A small image VAE, trained from scratch.
Model: 7.48M parameters, encoder activation relu, encoder depths [4, 4, 4, 4], encoder widths [256, 384, 576, 864], decoder norm groupnorm, decoder widths [32, 64, 96, 128].
Training: muon at rate 0.011, 6700 steps, batches of 64.
Data: trained on rendered made-up planets, 195000 training examples, 2.2 epochs.
Rows from block 10 of the encoder, named by matrix and row number. Each number is 128 + 32 x the weight over its row's rms, rounded and kept within 0 to 255. All counts start at 0. After the name is the row's rms in percent of the matrix's.
# convs1: 3x3 conv (encoder.blocks.10.convs.1.weight, 144x144x3x3, standardized in use), inputs 96-107, a 3x3 kernel for each
convs1.12 101 [141 130 132 141 120 125 129 112  75 109  69 146 150  89 151 149 130 143 130 136 130 135 129 150 115 105 128 120 126 133  91  86 233 113 154  25 142 164 115 133 139 157 119 146 152 136 148 100  99 125 123 104  88 174 181 115 189 161 113 111 106  74 148 135 185 123 136 127 185 114  81 162 152 109 130 162 140  41 141 142 122 137 127 142 117 107 169 141 135 174 183 144 103 139 133 182  72 161 167  87 133 136 126  87 149  93  82  56]
convs1.13 103 [120 156 112 151 130 123 144 111 134 144 162 140  88  35  48 167 104  99 129 129 128 116 126 102 143 129 115 132  43 101 160  79 127 121 144 165 120 130 120 131 121 139 114 138 135 116  95  93 135  92 101 172 127 118 175 129 141  94  52 155 122 149  79 200 101 175 152 115 134 157 123  53 117 114 151 158 222 119  84 120 165 156 133 121 142 125 140 133 134 144 125 102 139 154 109  69 141 172  95 114  84  93 122  98 101 126 125 143]
convs1.14 102 [107 123 115 125  87 111 113 137 110  80 124  99 171 126 143 125 159 176 125 135 131 128 132 103 120 141 115 110 133 153 158 173 102  78  94  59 129  97 113 141 116 109 137 112 104 135 134 164 109 132 164 141 204 151 123  96 137 117  74 116 191 173 120 119 155 128 103 163 152 107 132 138  89  90 134 169 155 116  89 122 165 125 116  95 179 140 122 136 124 146  92 168 144 115 146  85 103 142 192 116  89 123 138 142 171 161 152 102]
convs1.15 105 [120 157 139  81 108 144 109  88 165 143 176 132 156  63 114 132 144 158 124 134 148 118 134 138 102 126 160 105  70  62 153  15 203  91 250 132 115 126 110 132 113 146 129 102 135 143 169 141 126 118 108 195 157 139 127  98 121  48 108 115  87 156 141 114 152 138 168  75 117 151 186 113  92 144 183 115 101 173 112 160 100 122 138 167 145 104 127 158 124 154 137 178 140  97 136 134 151 146 110 179 134 130 126 135 150 127 113 107]
convs1.16 096 [129 132 118 133  98 128 149 144 150 113 150 187 145 135 146  75 140 130 127 142 137 131 131 131 132 141 131 136 154  40 154 126 130 117  76 213 147 132 149 144 120 127 129 156 148 114 122 188 128 115 121 115 134  86 162 102 138 144 117 143 110  53 215  94 202 105 122 193 109 104 125 131  93 167  83 129 169 144 159 174 119 148 180 130 145 127 118 138 110 153  84 143  95 119 151  43  68  93 216  94 101 173 131 152  89 101 135 121]
convs1.17 105 [128 129 148 137 103 103 138  76 114  92 123 164 101 168 161 100 175 180 149 127 142 134 148 121 114 111  95 134 130  59  58  81 129 102  90 117 126 108 126 139 143 153 120 122 134 130 145 149 122 161 153 118 163 137 116 176 123 155 111 120 100 176 111 103 158 102  57 112 109 123 113 107  87  96 150 176  94 111 138 112 121 119 115 104 172 135 133  89 133  91 177 252 143  66  49  13  94  85 160 156 135 170  83  90 144 138  93 168]
convs1.18 100 [152 117 110 150 136 160 136 159 161 137 207 158  87  95 163  19 114 110 103 119 116 125 121 111 105 113 117  56 149 154  94 128 136 161 153 200 135 135 106 125 125 111 132  95 144 112 136 117 108 126 202  80 129 141 151 164 117 160 156 192 116 116 128  53 148  99 136 135 159  91 139 131 159 107 124 167 131 132 216 166 138 133 123 151 115  95 139 124 124 164  93  99 127 131 127 104  60  94 154 129 175 201 149 113 142  95 126 154]
convs1.19 099 [126 152 148 142  90 142 145 128 147 180  97 134 147 128 150 133 118 105 149 152 114 146 128 131 134 124 107  76 101 133 224 125 150 104  91  73 121 129 122 115 139 129 119 153 138 151 102 147 135 119 100  89 102 116  98  83 106  87 159 178 113 103 124 200 165 101 150 120 191  85 101 107 144 167 151 147 112 213 147  77 112 123 132 147  90 134 153 107 109  98  77 102  95 133 158 137 103 116 204 149 132 153  92 156  83 125 189 101]
convs1.20 099 [125 125 128 164 155 146 110 142 125 127 161 157 119  99 123  82 111 212 126 129 145 116 122 156 133 121 148 136 140  55 176  67 224  82 161 157 117 129 140 138 136 140 139 152 131 137  72 154  98 156 153  77  86 150 109 125 143 121 196  90  71  80 184  81 145 105 114 167 133 135  95 145 126 156 165 151 104 174 134 174 107 144 115 133 140 110 112 131 158 136  25 108 135 122 110  93 130  78 202 138  96 153 156  66 178 109 122 150]
convs1.21 106 [144 139 140 151 139 148 170 106 140 117  95 137 132  80  91 133 123 153 147 126 142 121 119 129 109 115 107 125  85 137 175 160 101 168 214  97 113  95 109 141 137 148 123 132 151  53  80  91 118 139 109 142 163 146  55  82 150 154 148 125 155 207  75 122 154 128 108 140  87 133 218 152 124 145 166 140 136  97 149 176 154 126 137 127 128  76 122 123 148  88 228 199 122 182 138  87  49 150 207 132 165 109 158 114  60 171 182 197]
convs1.22 104 [127 125 135 109 135 100 104  88 127 169 159  78 122 109  91  76  59  56 152 125 135 131 101 125 133 121 121 172 130 154  46 138  96 126  86 112 135 129 136 142 103 152 134 137 139 171 124 123  91 105 161  92 106 102  99 139 112  96 140 122 100  62 129   0 140 124 187 103 134 198 120  91  94 120 110 127 115 120 138 149 164 134 134 105 143 120 149 147 101 121  91  97  52 139 102 117 136 114 133 127 174 140  89 127 120 137  88  88]
convs1.23 100 [ 94 107 152 130 128 132 118  97  97 132 142  98  82 158 168 161 170 196 135 110 143 108 133 130 120 134 174 151 245 184 106 162 134 166 132  28 134 145 141 144 146 119 127 156 142  78 112 165  93  71 135 119  76  81 143 170 165 138 158 112 156 150 113  85 164 165 135 125 147 117 112 225 141 149 142 110 153  86  97 113 139 128 138 149 116 125 136 108 149 128 150 179 141 203 132 169 123 123 159 126  98 200 111 114 136  85 100  45]
convs1.24 103 [127 124 143 125 118 146 125  99 132 158 108 184 156 140 130  96 137 135 138 128 111 134 128 121 135 119 144  80 147 166  98  98  91 128  15  56 106 128 113 116 118 135 111 111 142 118  99 131 113 118 100 119 135 110 127 157 122  82 154 167 115 209  83  99 160 206  69 105  82 182  77 141 146 127 113 134 128 131 145 126  70 142 159 137 122 155  90 120 121  99  26  80 177 153 140 101 138   5  98 166  83 130 190 181 114  86 116  98]
convs1.25 100 [125  90  90 119 163 141 115 113 141 124 160 103 222  95  91  57 115 171 136 137 148 119 136 154 154 147 126 163  93  94 103 130 105 122  56 107 122 120 130 127 120 134 155 141 160 147 153 140 140 126 103 193 186 147  95 124 116 178 146  83 102 171 127  58 111 122 116  77 115 167 135  95 134 137 151 119 129 111 169 149 175 128 134 125 107 153 113 141 120 144 137 128 126 204 103  58 107 124  76 100 116 132 180 158 106 131 103 152]
convs1.26 101 [160 159 164 140 166 139 130 149 156  88  72 189  97  59  77 131 109 130 159 148 118 141 133 158 148 119 114 119 113  50 101  95 211 175 155  95 110 135 113 139 158  98 142 137 126 133 114 112 134 130  94 118 117 107  89 179 188 126 115 131 149 120 134 157  96 119  83  88 135 127 113 133 185 131 115 139  93 117 129 111  94 139 146 147 138 103 119 123  92 106 151 106 130 145 116 127 217 168 177 100  61 168 120  97  95 132 112 107]
convs1.27 102 [105 116 154 123 143 149 113  91 108 134 139 163 141 129 217 155 150  56 122 141 154 130 135 128 150 140 136  67 158 160 161 148  93  97  98 114 145 160 130 132 125 140 118 152 151  83 107 126 114 108 126 114 129 152  71  76 118  84 110 157 202 135 100 171 109 218 109  90  98 127 152  73  94 138 135 186 198 125 162 131 174 145 164 166 130 177 162 130 155 133 129 110 125 128 132 168 137 163  93 124 140 141 179 142 167  95 153 108]
convs1.28 102 [138 149 147 134 125 161 117 105 112 143 159 106  92 157 143  87  60 105 164 161 150 150 136 153 147 120 129  68  91 103 148  80  56 107  93 122 145 124 142 146 140 143 128 133 145  86  52  94  65 107 114 131 158 154  95  87  80  91  69 128 157  73 142  89 114  71 150  92 123 148 170 140 114 110 151 124 157 140  78 173 119 140 119 128 146 154 137 107 125 135 147 168  89 148 165 127 147  87  17 110 118 116 141 150 135  80 163 126]
convs1.29 104 [136 117 116 127 142 128 152 124 109  80  87  71  87 126 151 109 125 154 118 121 146 140 137 123 134 146 139 144 104 167 146  72 105 136 217 113 104 110 130 121 125 121 139 165 133 162  88  85 176 100  80 146  88 129 160  76 125 147  94 151 115  98 185 145  78 122  87 134  26 124 144 220 168 119 106 146 122 100 125 126  97 100 153 123 121 122 177 161 115 141  96  73 111  35  88 124  54  92 221 100 140 132 100 152 179  97 136 149]
convs1.30 108 [127 135 127 125 140 152 106 103 129 112 132 113 137 163 140  45  79  95  94 100 130 114 143 157 127 136 134 110 129 116  92 137 113 193 103  60 124 144 128 130 111 105 130 142 106 125 141 109 178 146 153 141 123 121 140  92  96 147 139 167 112 142 142 158 135  85 109 129 144 191 154  85 153 195 109 137 130  91 101  99  88 130 133 137 127 106 125 126  97 122  80 106  92 127 112 167  84 199 117 151 179 122 100 163 132 118 140 133]
convs1.31 103 [142 133 123 164 119 137 148 157 133 122  47 118 214 103  94 108 149 144 109 127 137 137 141 119 144 141 129  89 167 114  95 152 118 255  99 108 154 129 149 138 134 120 125 134 138 170 127  80 164 123 128 135 167 126 187  74 100 178  96 166 126 104 128  63 150 105  81 158 129 120 141 101 142 161  89 100 115 151 131 131  93 131 132 112 123 147 136 127 133 111  51  83 169 117 113  88 177  79  47  94  87 108 164 119 111 147 130  99]
convs1.32 098 [150  89 121 148  85 110 136 132 132 153 131 149  82  67 134 130  95  84 139 139 113 118 121 127 125 140 129 127  69 143  93  43 155 134  18 147 113 148 122 119 110 145 144 124 135 128 102 118  94 152  97  61 135 114 145 140 192 144 122 101 184  83 145 150 118 144 147 152 192 105 145 155 119 164 138  91 133  64 154  97 180 152 112 131 131 116 132 158 171 126  82  72  61  85  99 203 141 114 164 127 122  48 107 106 124 110 123  89]
convs1.33 099 [ 79 103 114 121 125 153 108 114 134  85 119 132 101 167  98  81 117 145 118 104 132 114  99 125 111 136 142 109 157  54 191  53  48 153  78 204 114 145 158 143 167 142 119 170 135 170 119  73 124 156 135 101 121 127 119 204  35 135 142 140  52 133 143  88 100 114 150 128  97 112 136 141 128 177 119 126 141 152 141 124 134 103 173 124 128 154  95 136 147 150 155 115 103 168  50  93 119 127  87 108 121  99 144  73  73 209 157 105]
convs1.34 082 [118 113 101 111 137 106 106 134 114  76  67  87 167 108  96  80  92 115 104 106 116 126 126 126 108 108 127 142 192 133 119 106 206 174 208 110 129  99 120 135 112 110 116  87 127  56 133  94 116 117 126 120 102  65 164 193 110 110  76 192 121 109 115 138 134 133 155 168 231 143 168 128 191 143 143 155 115 168 176 171 129 140 124 107 137 126 137 118 110 147  14  74  43 141 166  92  89 119 141 107 120  91 154 102  95 161 132 114]
convs1.35 097 [138 117 142 119 108 141 145 124 131  77 125 154  55 152 212  99 114 125 142 128 146 101 110 128 124 130 123 110 118 255  87 124 195 104  23 116 138 139 121 111 105 131 105 120 122 109 131 110 106  77 122 124 131 122  69 133 154 138  77 222 120 152 110 194 129 180  73 146  74 120 135  88 154 135 158 141 148 111 129 124 134 110 160 145 141 104 114 118 148 101 158 155 127  92  87 190 103  57 132 126 141 176 165  81 214 109  66 131]
convs1.36 104 [139 161 159 114 128 135 139 137 118  70 164  70  76 103 171 114 137 138 138 120 131 135 117 123 108 143 131 154  88 158 158 109 210  39 179 148 132 131 136 126 144 101 129 132 126  91 118 164 148 112 145 142 123 107 174  84 173 155 101 174 150  34 131  73 208  73  82 165 132  96 139 226  94 127 132  91 149  58 158 160  43 150 135 134 129 123 122 120 139 140 115 137  30 145 122 116 121  95 241  93 158 190 148 125 150 122 192 127]
convs1.37 100 [131 145 108 121 137 119 136 152 167  97 157  98 145 146 189 120 114  93 128 129 123 120 133 134 141 124 140  16  79 112  90  73  82  57 123 116 132 106 132 116 130  99 126 115 136 118 137 106 166 143 182 149 140 100 127 162 188 200 128 178 146 132  97 149 115  34 160 120  90  68 135  99 142 171  77 130 124  92  83 194 205 134 124 111 118 125 112 122 100 110 104 147  80 166 109 127 119 119 145 138 124  85 111 127 173 148  73  79]
convs1.38 096 [122 147 141 147 158 126 130 104  84 133 122 138 154  51 126  51 179 224 138 123 137 119 119 150 121 122 157 111 122  92 119 122 210 147 151  61 119 153 137 123 133 145 116 137 129 140 139 124 135  73  52 123 118 166 103  93  94 223  81  41 146 232 167 150 188 143 121 163  84 149 138 126  73 109 178 147 163 223 146 129 143 109 162 156 162 116 110 115 151 155 103 147 139  72 125  59  96 178 228 145 139 176  87 111  96 127 130 121]
convs1.39 106 [165 143 120 103 146 117 114 131 160 156 126 134  97 132 133 108  51 190 128 130 123 105 112 108  98 113 123 137 136  23 128 143  77  31 131  58 121 108 106 134 112 166 139 117 145 131 146 123 130 158  82 124 120  88 143 147 111 175 146  37 167 149 174 100 176  96 168 127 120  36 106 141 163 125 224 153  91 117 177 152 122 131 146 136 159 118 123 157 115 147 137 164 131  86 118 139  98 195 195 148 121 123 161 111 143 127 140 113]
convs1.40 099 [147 136 169 141  99 113 155 117 112 105 101 172 105 108 107  90 144 101 131 158 145 123 134 132 119 116 122 112 231  67 103 156 255 128 142 206 133 123 130 127 134 108 123 147 118  82 132 183 129  94 133 105  92 115 161 239 152 114 135 137 132  71 123 133 138  33  97 154 186 117  85 103 119 124 108 121  78 169 123 136 139 129 139 100 134 125 140 116 163 156 142 184 134 108  76 144 129 155 147 111 143 188  65 136 198 115  61 172]
convs1.41 101 [119 170 156 121 113 142 114 151  94  72  95 182 166 173 153 123 129 154 129 130 132 142 120 138 146 134 101 202 116 130 133 163 216 161 164  97 126 135 144 129 126 122 115 100 104 135 142 183 138 128 163 131 138 183 146 142 178 125 163  77 133 132 156 141 110 196 113  84 144 164  78 128 145 173 126 110  74  84 126 100 110 129 157 157 159 122 121 162 144 122 127 117 108 155  79 208 144 117 126 128 125 136 140 192 188 144  73 179]